Rows from block 11 of a small image classifier, named by matrix and row number. Rows with one number belong to one neuron. Each number is 500 + 25 x the weight over its row's rms, rounded and kept within 0 to 999. All counts start at 0. Numbers have three digits each.
Before each neuron's rows are labels from the 100 images, of 14976, where the neuron reaches its highest value: "top examples" is what is common among them. Only what is clearly more common there than usual is listed. The data: made-up road signs on poles.
# fc1: MLP up (model.blocks.11.mlp.fc1.weight, 1024x256), inputs 128-255
# fc2: MLP down (model.blocks.11.mlp.fc2.weight, 256x1024, transposed), outputs 128-255

top examples: teal face; grey rim
fc1.65:494459522503498501474487465525527500485465526519537503530428549487502480545505515480487487528522504513468498516460482543500490511496499449503534522519503482488494494508431485491518486419506480527511494528526510515496518536526507478503463488496499510495540498454489473431501490516537524496482527541511499507492522487450525538494510473485454571524506462476450467530520516497511494520523
fc2.65:462489525494477512526521515488452479518510505535494517469571491475483489505478539500530494553531492501492446490484573507555492513512477484520483526503480503497489502505500501477491525515491522450446497498500468474522552461516470497491504523606469507504506445503507502514507495513425494533511503498466497509502454492510508519481521525516493491526542486508520457501486485510485496485491

top examples: 50
fc1.535:535479520506464505512534539518492496476495527503484496537483443499468502500472472488502508497515462532515495506471549553471506513498515483472538532460481511531492518493507463538529527521538474500488504518495495505508466504516528462518523502447532534478492512501532496501464475492501539517495485434495519518481507511541512517536536518527501506465440445463490457489525502529522549488491
fc2.535:481525492462499522470494464488480468547515468510498487506511497550562522471519517449493525512516527493505500518515499461507484470488496481533482481471534520530511498564523519506508502497483517558510522474469488544451505478503445497502503494480479522521484473506537527511541497495487503530544480536434501486505514505509519461489491519526491497498512531502477488544481505470479489540485

top examples: %
fc1.522:535535417468523475511529521503459482484508477530516487501496509556491515494507489502538471489524495519509483500565510472561486496499481495509512493484517517482511525528464519468536515497497510488568460493527518487548493475546473521488484480486456504496517518492495510510530532481463502471472520493440527498529529475497526494491523533524491476508475519519501508485466500472530546504500
fc2.522:486499522497495497535491485498508509519521496518471498532474497507480489537524513481484498500477500480497521488465447499500519509486516475477468481488488511475492495474517485536527493521488487554479498486444514474486546472487474469482512526494523521480526514483493511459528449532520503493488516467502488486511512491504487457529461495482478555483530510510503486479501484488504480489521

top examples: 50
fc1.181:463475553478522489476499518516521497459516492530468454476490507495509525482523489476500523533513461517531452487519507494485496539510531488502506504555458494511542532495516486507509459508522482523536498502463496476524513528520499528509505472499476490542506508515443499507539463498464510551510499516479503529452463507537499497419569493502521495506478527494508494500486515505502509519509
fc2.181:553518452510512517491516485514515474511507489517501516531474485484489507479541502513520523521492521472499515480507504543449478524496490477518542470483518524507487491457509505464474486469512482500520489500548471501454515529479509522497495525460520452478489474502497462520473513512513490506478516484498543448495481498499503491490551496509495520513511467545500496492457491494519523494517

top examples: green face
fc1.546:533491530504535491512522452534490526512470501513445527502485495491526501490496541473532492503500515447484459536516493501475520475559435495477517526446485481537515513492483461470512537483485534516521517521469448503485544517497500533491494446524519510471520523533496514493484502538481473487538507530527473512452509466485470521463473553477510476470481522509467491537506484512515518525482
fc2.546:488558500484518497463516524510500507480496482495569533475576523502510514469517494530487554505488476541498496535519507480488467508477521495524511513504502504488488523484503510534430539503472483491501521509511479470513468491523465508466499495503475544488484508469460502473510485458530480521488515535433520471513499499485491464538518445479535499488481483533497495508496499498493510505532

top examples: grey face
fc1.275:515527495495504491468497521487469494500484528487495488491500474518547523506492501480517512483529515543485492486446511529458470479461512475536497444519508527479529533471494542470507512531532471505503494522508489479508529513509483520482473515497538498479487427542553532484514516497523519487510475467478521504534507505526470557485490470496480542471512534459518547503533496502464510543488
fc2.275:473434525506482506546509502490530442475498471501545546470485514488497468544504517506473511475495498458521489515536510499465543464524530505496493523514497511526510477496503443536488471475467514508481530461487473471509532463496504524551491458480539536501468509485444465522493517525506504468536522507501466501547523497508477530457476491553555482533522505510491476475458504488536480486503

top examples: pentagon sign
fc1.565:438483506494500480497493542476519463502502463520493506516491497468522466501483496517533457502499519463505516496498505516500517490503501506512480485492491509475454521440513510515506536477520537509508489493532466489480535555510473518525520543510501504501441497497534505501519511548557546489509480501505492546477517479531514515490511530497478476510472478467499527454475471448482495533541
fc2.565:500489456450493531483506499491476499498451471457475521493532444508516490534530536489491434548500497456496497450490487445496533489493507458499527519522497481543490550520485471495535503530458500504474478521502515496537488516527500532496525505514518485515506489506524474460528511512489482504517500551554558462463492495476462490515494510461534496474534485519506484560519498505522503505475

top examples: grey face
fc1.756:491519500486443498467514524459490523466434486513481511481492523488510528511495479487539471494510500529525496495495517520552509510475474509525486464509501563538560479523542525452517479483509523515498493523502497541505493459482501479530442505447489507515513481486466460515491480508509530491487504537545569502516512495484477532498490509488438482502473499501549484511503495458481488515502
fc2.756:478484475520475506555502487527508485495494502526519508533481486483450477537511514508496522573462501473496499503505526517498512417475533505510512472483508501497485511497494516520513476505459505526536495472516491517470490502481455529506523522467466486460535517519504535481501533513512514508537486472501532501524441488504499544471463531528493482473519515529497508530489501517451524497504

top examples: ?; !
fc1.462:514489463468449531517502512460489500430529482544501506507490494490463530458552495512451538514503481476489506478466470483512496461498499493459506451520475510530523454487493497476482522532514514500495519510512498498514490500518418482451498536516480509514522499504516486515507479540496494486506480486430512513491529473496513475513524486439453497485490481517453525474486514535496530475481
fc2.462:502447537515513526493468448500476551487496530536476548516477516475487523549467527507496539479488530490501531516500484523483498483529519522507511497484484479498544477464460491469451528520524501497498508481478507481528485488527493490483488522475570553483486475511485484540498513523498473534508455514511510473506468486461473530499518412521503494484500521521536495486526506531498531480513

top examples: 50
fc1.230:550535507479558513545539505520558518523487508466535498507513504520491500530498512546496474507484522556512502523510484512513463536519526492476487498507497474478506486491504507567480494504496498510517527497469476524516513500436479482495495498505518491538523530470496464489455499508484507474502539531451485513499540535501463501460548491473509484509528508492487503520471472532517454470513
fc2.230:522475476510526475458468500501449510512465508550451483548496524531470491476507500525444487505521468467482506495455506484504483534441486491445515505471495527540524511494477549462490517504481523481482487487529469521483483524511454489496502519476533533536471467531526530516511523485488504472511477507516481483526463504440514518493512471516482548523430495494530513489498507471507515461501

top examples: cross; %
fc1.41:506476487503538535502499518482510529528495497489483526488509552525547544472515518498514526500510518497516500503505460442530535516523493505563501538489456510482486494480487520494486488447482510521526504512477511511484481487485500503482573490471536521462514475476510514483490507506511528502516500503467472517495468506517497508505483496507457505530471535534488447516459508518461510510551
fc2.41:487508498523490519473525481535496497547496448520481529519502478510489480485490458515499447489495522493482488463539565534525536457473442511454485536513495509525497543526481519515486425470529518524532488457521494518516512526527492460479527512512524473504485526478488484475491515502510488536505470485540485509445533518494520505540533470482494521550512461472504481467476502511535494480473

top examples: 50
fc1.22:522500491458544483461517514491519493504500485487476496508484493554452510472495484531470476502513536514514538476512557484526506503488508509488490508516455509488515515511532498473540517493546512513463512458515518468487480479457501514477493479468482496529495461453524521479529464463514528490525524504512497492489468490500502479473500480482491496484473489474434494448478457526490504495486
fc2.22:470504551548513498537503448501476542499503497520502515496525467472522524476506519486517532474479459476471511497508479488486504511536534528509515508497573505528478495478520532491511493470435510499464500553485480531505492523541487516501480515549533474475514531516453473507480487564519490546499523455489509510507491530509481499526516518527479511524486477557498536547536533547525491537502

top examples: 50
fc1.50:493495488478511514499533460487506516499503512547499505498527495466462495521459499503540503450479476489507490545534496494511514505525525514523520509471515474535486518480493534489498497525477480485537490530515524504507461507518491517469477489496481487506509531471497480491495528490428512468471488510499466514491530473521502486470519484496509490471503446484521492554516516535517492526484
fc2.50:509509508502497467482525533551502492501483488445519509476516512555515499554494503474496471512492545510474492530507483516498547475476538491503545519542476521502480503526528501556475512517501549523493557490476512529476479512490508509499501491515499508476509490522494527476492469485484505488509545486486499498535533511510521498482491461535490524520508543490489494518543463483489508516470

top examples: pentagon sign
fc1.242:495537449494557535479467460492504525531516511510507490514485501485539518480481526447519488522524507504503488493492535523526531509494506525499554492489486539534487511502493521512517491469493492519508508515482502479519492539533462524509502496480484566491538464514502483479481507491522526505546490484534481495524480482504549517508534504453508519481498531477473499488521510534480525453489
fc2.242:502473475493450487510487553509483481454484486455516491478460506509477517516519466482504462488494482485483518502500504478508492507483486470490497482445491492516498463482486516502531483501540491494512591457515462518485432422537491504497491530496456505515448476512523488478513460503487504507480496501488474517457481529467472494519508530512489502505483462508488477537528504442454460496443

top examples: %; triangle sign; cross
fc1.169:518477481499496511490526505490499523515508505500497492475482544513542548488461471524540513532512528428523506508472497481509473514517493513518540480492442512475532496445487457469507517505510472470503491472520486501510474499531540544498539471482476519469462522506505503501489492498507484502503524537527516459525515462461491495476489515469495544527496479524521455514513544528482468487529
fc2.169:456511465494520484497516538470525492475538514521509527519540543538464502474514539493516531527496479525454530449498469518505501495518457463503473483510507540524528503523491490503519473463494497489546513438523537502565492465512508433460550496510469485493551504528469486487507485509522494503508502509481500485491498479476509531555487515515513488497505520507438501513515469481466529510506

top examples: teal face
fc1.260:504524505512508488500514535504478493512532485458504506463492489460534564551481493488458483499487438471483525480509474471461417508461495490521502487545498511509487486469478513496504469522497489511516519501510495510459522495516505451494492487483526505513485494507507494523488514518488520477473496497503522517500512489507501512471498500480523490480447526506502526503514548442503514510537
fc2.260:511435511468520468533465509511491514529444476543497498505524499515478491454509470521521497500498514462522483540506520506543504490482479503467575524484537495511510500510490505513470507511521528468470492492478520494497525482526487535491527478491465500472512473529439498493513489507499523495543523541464520538503458492459464554523548499471511504494493478455501502557512463487460488508483

top examples: %; white face
fc1.84:481521504495506463475489523517531489424494494495565532516519456520438484520504494518503481520543476481541501493482505509513495452470488507507533475487487449510461486487510517500516523483478536465468507548473571508519550499483501515521509488526485511533544511499523492513481476506521514514491557509482466494500502474491482482488519525481541529494487488500444464479463503501504510513477
fc2.84:467545510529532539546506522498480493508551500506515465509468504517486490470480494488495458491468489478488471481488451501514523531513481445492500506448495487524513516555509508496468461503533501562530501481504482509489523537540480505484513522514528531471488465544432508499514493514526522481540490496481485519519470551502489458472505528516501460463480528502531502501506453438526484497464

top examples: ?
fc1.740:501489501477504442505575500533552477488529496494497477503475488516501490513512516529564491482452492509512519522517495557505460519511459505487473474515528529517457491544467545483487520505524490477480474522460522497512483487510514474483508474505474530486503525521510490475487508492520514490510487489482455492474506476478475511463533536507460485459523474520493468483507518507559534468527
fc2.740:495493464482517528556474487533481468494478536488528512484520513521491513497522506510489499533533484509521488452492490527520542476557547503499498483481490503482501519514509470500523466520495504499521537499514518531491539498502455490515482482527479507498512486498463522503514497465493525497488544511517515525489501505481500492502474488478527506496488503468509455512505508530418442497441

top examples: grey face
fc1.370:512538542484512519499511531500509526525499479468483472493498500500483493496414503527527473547451471493473505503511515464494551498518470532554506459462538507537504513510498510475503505505533504512493476538484526535472501519431523498531461444533502484505506498541498523454517511546549511484533454546544519538568526510479494529477497472488494492504488569498518521490488529481502492505503
fc2.370:469491502494484472477485465509499511518494484548538503532510472522485464517514486460497509481478537540552499491541493537523496526524505481436550521514485462481520520507528471496533525536472469526487535473533466468508536529499489499531534500505494503480516519487466518494462463550528506491504475549491527466457488537571515501500515533476492525499487503507490467496542540494484467524516

top examples: pentagon sign
fc1.365:532507493493499527498528506474512473485507508532488441551454486505519512482495518506469461490483498481520525509505511461524530469511481544525499490468519510494463497479483482506529486501489493519465498530489480480489512513528521503494456531502510469502507474536540466479495535528486494479542518503497477511489525541525497505517499473498516492485454514456496527570510513501511519474492
fc2.365:453494448506486517474529529466485477495479520512480485484509478500494477510513505473474468548481504476523515516489528454498548518509500488461509466491510519530507521499473498498476474505505483456444515514463501477518460564542472496512519515450524466515473481516500476507512489528495515518472486529526512497458529471510512486491453507504454526541486482473500491498460457485507504516480

top examples: cross
fc1.688:478517479495551474514499479490529538486499486503499497536471490499503498474447429514521514470485510516509510514527482537494473473476443495465456502499511508537485503511503463543468499460457522476517486504490530525511497472467503462510508478473495486484478521445499500451470501462494488560458447455501471523464522513516498523526496489501483459485528477521496493471500528506494476498540
fc2.688:528499492479497483507495483500490521472525495555501515466457510468446522460528529463526530513502481493531520506483507504493545512540498506501493497514532472504563518493518479513497490488501472494490508502539498474497487481502495547489506482488493483502523476453541502501536488482489433524492523491550510523540485510480553495528499443499527518499511502519515524491526484489511471487481

top examples: triangle sign; %
fc1.34:494471521489522484491482479535523510501472547459541517484478468493467509512469501521512548502475504516529502556509455480548527476517485519502531497473479503515453481481471543500452431490502514564495485500504528498483528499487507498503532474505469476520504505446470453465497460517512495520497523466532502469502502464465497513499516510464539518526489497486528466501508520487500497476507
fc2.34:464505496487514464507510481503471469538488491490492479535488477465485494483497483497481512538506474506488476484522547474504476496452497475517514493536513509523498537507511465471508475486455491481522530486555435478510499500507474502464496518543541511490490516512516499497528531442495468503494475478488489554491513457499516509524487489511503506508478505573494451503508491477558457501463

top examples: %
fc1.178:481484506506492505528545510516482524516489466532493455492500510513583493500510508555491497514516507452461481498493458497503455533535468501522502506490525483479511473510523496500465452508520547503538491484467511468457511523513479465485493488516491469519519534511468510499555532474548547482489477492504521508515508510456480532476494466501514511521478502475474454504483505500499527466509
fc2.178:477488514489531524478475508479505449488515499444506514472514476468535481476508472521528508499503537492496516478437521480471477516494512468456453507503481494529457524537541494526496539477509503488535456536498515498531512534487485472509480500504484529478505496489481498491458503519504492530488446516523518484490528441475513524535463496489493488467523490540533521474481522491492516480478

top examples: green face
fc1.190:485527469443466503503518532483507500455485522514524550498523527485485510512471523493519493514553472563460491475508516540445503468500515486472453480498491503490503477475490516532541505492506458484512456510516482511460501476503496509483478507506534485498554500493506502472504497518489490501476502490506465529523503493518482524499488498546526529496483462536484498517510532451551534522461
fc2.190:462528473522548473475518494529527544495519481514514524500449442525472534487456517497508485466485511498500509434483488474479472482525519529540481547515451461490480502506541530500480499506511501564529465486476452524520515521484485492462507503521500515501510553498472495547530498528485480466508470513495512441509512503468510512526424506512516483527522436534478487520488467470450459498486

top examples: green face
fc1.286:507532526542501491474465499511516535477490521486485500524457508543505475504504507507549503474498519516548544520520424492505498508502446513519515519527513483538499451568493496469497491506533540489495515497529519570461505544476465527528496470498519487485496488461516498484515493459476540528532490493477532499511488502525507508519508523456531474503470483479506495491478511511502537487533
fc2.286:446520528483516482499515483497535522474489523502529520488507472526470521500426500501464524503513497524457512488497512491455522494491520505476493481522523501435463509488545485488478503468490449516459482443521463449532519487491527493518533522506494479501529507535505482501487509477542480449488518510490499479499536486488491482517506496582480475475503515557501518475487486506504486511533

top examples: A
fc1.37:550510497492475494498476512481509488518444517503477459453507548523498515468497499503491493487530511511511511472491474492512495468473432509450486464487531537506464545493481511525513482531510481480538483510450486507492436500522517504527530513509532515484514533490516483519493517516516515492528498513483544516487515511485520531515532465486506553510469477479490560481462542465508480527462
fc2.37:490471526542427503503489497497465496506494539495527512503480458463518507529471468509529495487507491506527538525502499480504468500498507476507450483459490495493493505540518529521500502479489509502519515497476527471490519489495484504493498517489507470489556463541493498527479477509489479503510529491510480473473496530497519500448504570522480498477503514458463518492495511484522534509496

top examples: triangle sign; &
fc1.152:517517548443525474514502474508506466537450493459496521473521485476488527470474483502515506513549465528525495532502487516523511509515537500499519505485459522474483485494499483544496474508539542507525486473489470484512531518532487517462483500524510532485535489493503514503516515481437476508482496524524530475482504504553536537495505476507502532506506495493476492465480435486524470502498
fc2.152:497495517467494534488572488500493497525568522490563475506477465445515495497502546491545530487509534459493508512485514483483467544492535506475485489526525508490511487512474544507484517500525476494541479492517510493450484489492500488517519490489438467503459498511482476529478505554503534493432495531472475518528546511488451516508537499474500497453493526521486473495518493510511474484524

top examples: green face
fc1.175:512475561508512476523487453501508486492503505528473491524475521494501516493486466507537501454536490523484478522494498479510527518537485461473489524518497450525509519485485507472528507522465498512458488523481477532504494547467465509488494529542476500533461488500514482521484501438532498543549516517534480506558503506540495548478499510470502492505461488490519518493528551519507470491538
fc2.175:493538499480464467514504509513532499528516463492491526466542519493465540471525531479482492455497455485482474514469457481515526504440514493489440498488512508494514512511494492517484522460503472496501473478527511498514512485475558473492512480447531524445524506501483505463494522513488491466499510506462473467473522485435511502507470488500438521526514505539495480521471506467521504517485

top examples: ring
fc1.685:509525471500522496534506502454494522514469506529497475536461515520487539483479473506509511484520489520514517489485523559534503514451525474493507480529504560458500456544452522508497494526489508512472481506503511502511482514543511458504534511471493441494470499520514513497470488525542504511493525507544490511530495477491499506494464509499532562478499490524541501475472509536533488493492
fc2.685:536444539451447545482460518501483530508488493431495518462552480523531465502502501464512497507474530481492498494457485512502501522506531496462490481467513491533505500503508500527536504479526498479503492496465496509489512503503510484504508508479456526459489494432493507528501512525480505507524468524545501487483475536497474508490506486505445455504511500530470521509494507508510471493474

top examples: %
fc1.68:500511483431460495467471511476483532511474527496517478482502524525459508495511515495501466523517506473496486477480481457523560489506528498543526508523488519481568461485459504482515563503526483477473520534508512431518476540505552502533504477504476521505494478513509500508459485479507502473467504500519513487509471510478505520470514505520546491497491458487511521542490468488485512511476
fc2.68:475535498516524538509511498501498481462505486494478486497537535513463496521486448505489525503497477551531501515513542520577481504489530490451477516500459500491480484482554483494498458513477525535510483485502480546495516468504467521435472518472508483525533469463492487499494486492508497511485467525510524516491502500514491490513486489504479505485494457532485528499521499508511497458470

top examples: 50
fc1.231:464534528489490509509520521497540514503448505487505489495438456536531492544464507481508493522491492494505494498549446532510524500524505528503526510505515532486530542532448498540472485534528510498510495515460501527502501553482512489511535454486485502508496508494462486507481522495497497498478470489475487515521502524516469515502541507497478456521526482481499507524517498455500479510512
fc2.231:460491466536533505492500488485511508545503504532483465539509482484463506461500529507492546500524475479480507475528484520512511519518542506493485506454512476484516487466520464520475480475504505486494498465492510547508471466468494462498468516459469503432507478496499505488502482476499507494508512490516517492513558511497483477466501463515490508497487515503517478500514482472468518498468

top examples: ring; 20
fc1.223:534500459553458491495481496506527487515451472490534565499468536509515508475459505502517490470499462537496548531492474502504483488466474465476547490504500525489486458508489515492505511528482506529501520512507486502528504528514485500487500536499532486519481487479494446489528516482491510471501480487481516508476518545495470526536515564530534514464495480535440500505527479514469522502507
fc2.223:488506522499503515485479496519471523480500500457490530493463490483531539552472441467470510487449504508491477501520501505524497498482513510490498483528488456504471506525502496544499494484557440540537497493500500452537495516510528505523511473465481483500524571510461506489504494503492489524515489527436494539463507506505528490489486511475502510524502484513518470471509501469469465482533

top examples: pentagon sign
fc1.595:497519518501499575530516486513503503452510469554511483500520492517525482519497457504526505487462549468526515514493504506515546492489511499459512506537531495488461505481535508532511483513471472503520476512508478467497467558502517491520503463471586460485506460531527516464525510474545530531529505534499505521477541468517497503447522486515531510501519523457529513505505475500473554484503
fc2.595:507499500484500506439483460509509491513469531497491497496500502542505468552528520497453461496473467521510535477501516487497492520513492507494482533519511537478485513532513491518503493492501495499541480509453496477512518483499456551483500508497489479562525492534510485525493493494489519529523439500545531481536526530508506510481493580453485478509514485475530517516491521504460471540521

top examples: A
fc1.518:540506494509499509501542466511482521504467515499517502501456483470501528468496512537481484444532499487586535486517504467510471475536515469541519490531492490560473477517525462515518504473519475455532552488464522495507479506510478532505476514474486514505498488500478536496510515512479509474473447474463523526467507510513509481499526467496488480492435540487461449533493519505487506501491
fc2.518:510499459497483488493482525500493510505503522541477538478498463507483501513504467527504446530474498495475496512506539512512477548491500528516518486507513535495510457481549501510486503524497546522510516540511495537484564507509478526526491442464534514501513504528542511510514520502490497520506452502508489513537516512544573449517462518520508520487524518500504517468473504494506497503523

top examples: green face
fc1.318:531488489541526504477553512486455482482502524500481527444535535476492503483459540538526495502495509501495508436495499462503489473524518516515491554489458473460549511498499496522533533493473459497507517452479536487532504501470499498475511514490507487493495536537498460463517486471498510483525525500478518541489477521463487541516489480495508523520492559483486469512503500507516475490462
fc2.318:458483515456529503479480478543501561539506531498500484501493481509492487535502455529503520470497491518491473526507513560506501489501447529524464469493496526522482483489498513475501476516495509495457522507521477511486484488478494498513507495490479477510526510479493533481471463466565492536485469490556485517503486456519506494466510480505470491477485504498499517459532497530485529520536

top examples: A
fc1.473:455511537524518455468532554495517503479476453476512523485482457504511517523516496477511502484561529519496495491493507522509538500508518474497548491503460480529473476461475501509490495511480485480499491512492544536523508530505483491511521539497454503497514488435486484496471516502514483497478490519428455485535512498524486481544524500527531492482532512497491538529525516494493483437532
fc2.473:496478484515482499511479468478522506523503501483485504545496487503490462479480508514477481480490526521455507492513523487531461533537495521502487531492524466528486565505489486489519495515540510504448552494510485455503488496506490508505515532481543529511481505506447480501456497506503518494544473483540503482481489455460527517486481487502472493525523496514509476540481488527505497449498

top examples: green face
fc1.296:454511530488489517488507491516495488501455495503499513491511501523512472481512512535478497499513464502496519509497484470473497519478441506512539493494472490492514462491475497495530520542457516527520511523496518525482513523541481537504521464482500518511472521524517502500502506510490532506547492480518504486516473508500540525564518527497505503463473485477467552544494461433565517485530
fc2.296:516526524470491469532499514535516541495520526512466522481522461478504512502473507498498475488495528490486512497476504524485484490496559498495485513468509494495498481488529547486463518499498467481539468445504450492517441476475497497502490527522457489524547482491468542550479517497525450470463528518519506499529499491464471470486482495492509501527529517513508464478510513545450525536522

top examples: A; star
fc1.188:530538459506502499473552543526442517499476484510484540499512480460530497477473492473469515476511463507500478543463546496523457529512463491462526460513537497547499453531528489534491531534507497465492533475504489512494511511511485508528470520498472519481485467497485507487511509520478493494470478521484473482490489487515531532472495506525426481465438508465530489499498495520490532502522
fc2.188:530535521477464518513486475488541540482452472511496498545501508509503528499528487556530482483509541476474479508505522509457488482546515465519532526458571490532495489483472498457481484507487514508514548457460469533494474477543516537496491516510552494518478517527549527497479504505471518542477538523508501504484450483475511475472508508522494497506481501503454476460512507504530488480539

top examples: pentagon sign
fc1.87:501487461490492586512544510505443480490520515572487484536499515495515538486534509508469489521515487467490502527508538473532463470487470483528514489502526491513472494519488500502485486487484472486504475502462503535490514506507520528472500500494527473495485514506517510475513495500531486476496529511550509506500519430492514488497531491529503519533474483533503465525518480476469549493499
fc2.87:485544464487514485519523501468483482520492491510466464510471484493460476523493427525514492479424497500514487542454481503504513512460499506491467518505465546522507493456495512510505471450471487474500481503472466489478482521464467542492527478495510505525495472499504487488507504515546485539495479488520490488507486499500470514506494492488530526507505498461540503523495474453513470533468

top examples: ?; arrow up
fc1.203:464473503504510533482515515495503498468507571486498513513494485486506468487524493503430481521543498520511511488496510482535481475532509488453518486477477550502553500518496510464453471472532508527510497519533483478462491522463460487480508509493510482481485478474494481543503492425502473501457453510502466501531519536486536490509496498482485534446544495488488485507511474510511504503463
fc2.203:489486472483499470516462533514510487505464486534481527519517512532527544497479510488460488514507513518468484483463501467472464522509481513505500521519517504486517477532522495496491527503457492499528452459458538467494496479520519519531503476527531508501473491473504520508498432524513500514542477507462477505488481486519490495496469530535484521546526491483557455540504498537524505493503

top examples: 50
fc1.162:445517479525458512507553460539496501461501473473495522489460553494504482497515512493471555534513477539477497495494454483525483474496465513482533484479534486545517518479504537554509506507511514508510534503512470444451526570521492519503502508542533474518493493542501511521471517468501493477510500502520503533499446480548531525472469473518482478496472472508537517552481496515504506544520
fc2.162:510486520491552503495534533476541484514486514519490483536519453468479498508531518489500497483497490470494479536431514537476545509484533486483495483484493467477526476503544483509488477483538528503517490532484512525468468496496522486504488531471500494460493494473523511523526475526514456470440531535502499496513530540483491510505535501472509510465496497512523511486485527464489539499495

top examples: cross
fc1.147:464478538485503483486504500444502482546501502488472489471470504545493475476458511478496461532527518512518470513473536464433505510489546481478492445454521525483549476435519540477477518472514473460460507532509504457521504440487519502531536515496463471507496465522487505493466502486511495480487508500495505496496488550479457542472527511497491508533534466517481521505509510519488504511544
fc2.147:507521512502528469533513499510518495471531477548536442488503475479521513510537500530500503512491513525512487490493476478523481460492497511419481505504486497515451515538532493517499490492505542494562489526472514509504549517455537537489522472534441511453520479525465474505476487484535503485530516490520534476516500466477536522520493452457485517500513518519458484508540493514487499492512

top examples: cross
fc1.288:510490487506520510525494510497515487478511493490536479546522485553457503470546511484454493493541528491463509488512501483510544487488480508493527513541469526462505468478464473533551487502470517528530442527501507502512435486486485459469432478476530482451501510505460518480458496492486506486482502486548487488554436494510528510500478501503447578514482497513502492506505492523508491478514
fc2.288:477549506505460471501502501499485497515445503511480507460512489531493459495489527485455507494560487518449502476522507499482490534460545489487495456488570499527500529519521512490512526469519450434472521472461504503416524499509491510482564505477512482526515502459480519457504483544511536532542483497472509446473517482481484478518532537462483505503496489450507477524459539483489484494487

top examples: pentagon sign
fc1.660:487511489504488505498539527491500461506475485509495486502512494479534540498524484486458477485502481492485498497495540480500503504520496519543502470532478511505478509449523487500494513482477486468500533487465472530507488531540474514522489485502502499547485460497508491482479528477520517480506475503486504530456483505509524502505488514483517491519495469460497508523479469485540528515473
fc2.660:474462466501517457526498519492492485501534522499481478479470499471540487498506515445477504540507496480516475499506513508532517470490540480459530511507507459504464540493513509515511481520497451483456526505465456520500539527514475534494511491520529502486471477496491475516507487494525525502508490491525517497512515469484495484493488545535495505516498481486525500540511450484466447529491

top examples: teal face
fc1.677:559527464475498467517506511535505540500480481479517537449508490475510482509478496501492498528470472506511501493516469490534465486522448503511463519518480533475506479437486590489506512517476494558569448509510536509475483487508508492519447507492483474508513535504444530531479494478485510470512487477548488536506478508518554497461502496511487469462499510492483460495474509489511489539538
fc2.677:483473510521544558540477489485526523501506492522508495552475499500447464463503538490491481489498536486521492543513480476509531505499475464490541498507481491559499511523518476475492554469507534504503492477507472518512544519499540510518540508481558493490544527501502491503484502509524505499483461511486535499467521508473477508525507477461467536514527491486520521578495505499494513473471

top examples: pentagon sign; Z; T
fc1.683:485496537503522503493490514551496484495506479498482524504496517482533498502507515473511441456510463486533551528455502474515499499490526508529504475536508455475547506544466521481492507506487493496499507511536475503507520476538470505489496473471487483482503480524493503479479500494471520510492495484522563526492520537479549476527469519506515553496500528489475513485485490514512530517559
fc2.683:494504488509498539517508452463503512519466520513519496492494508505473530502503496517530485526524499486494549520500520509505515512526497458552513520483533494521507487488514500470481460474478466509479476495503489509505467498513493477499537490598501516533507468470519488541499467503517485519517496501488470524522495499521506514500494532476512498502465493481527472515498503488503464497473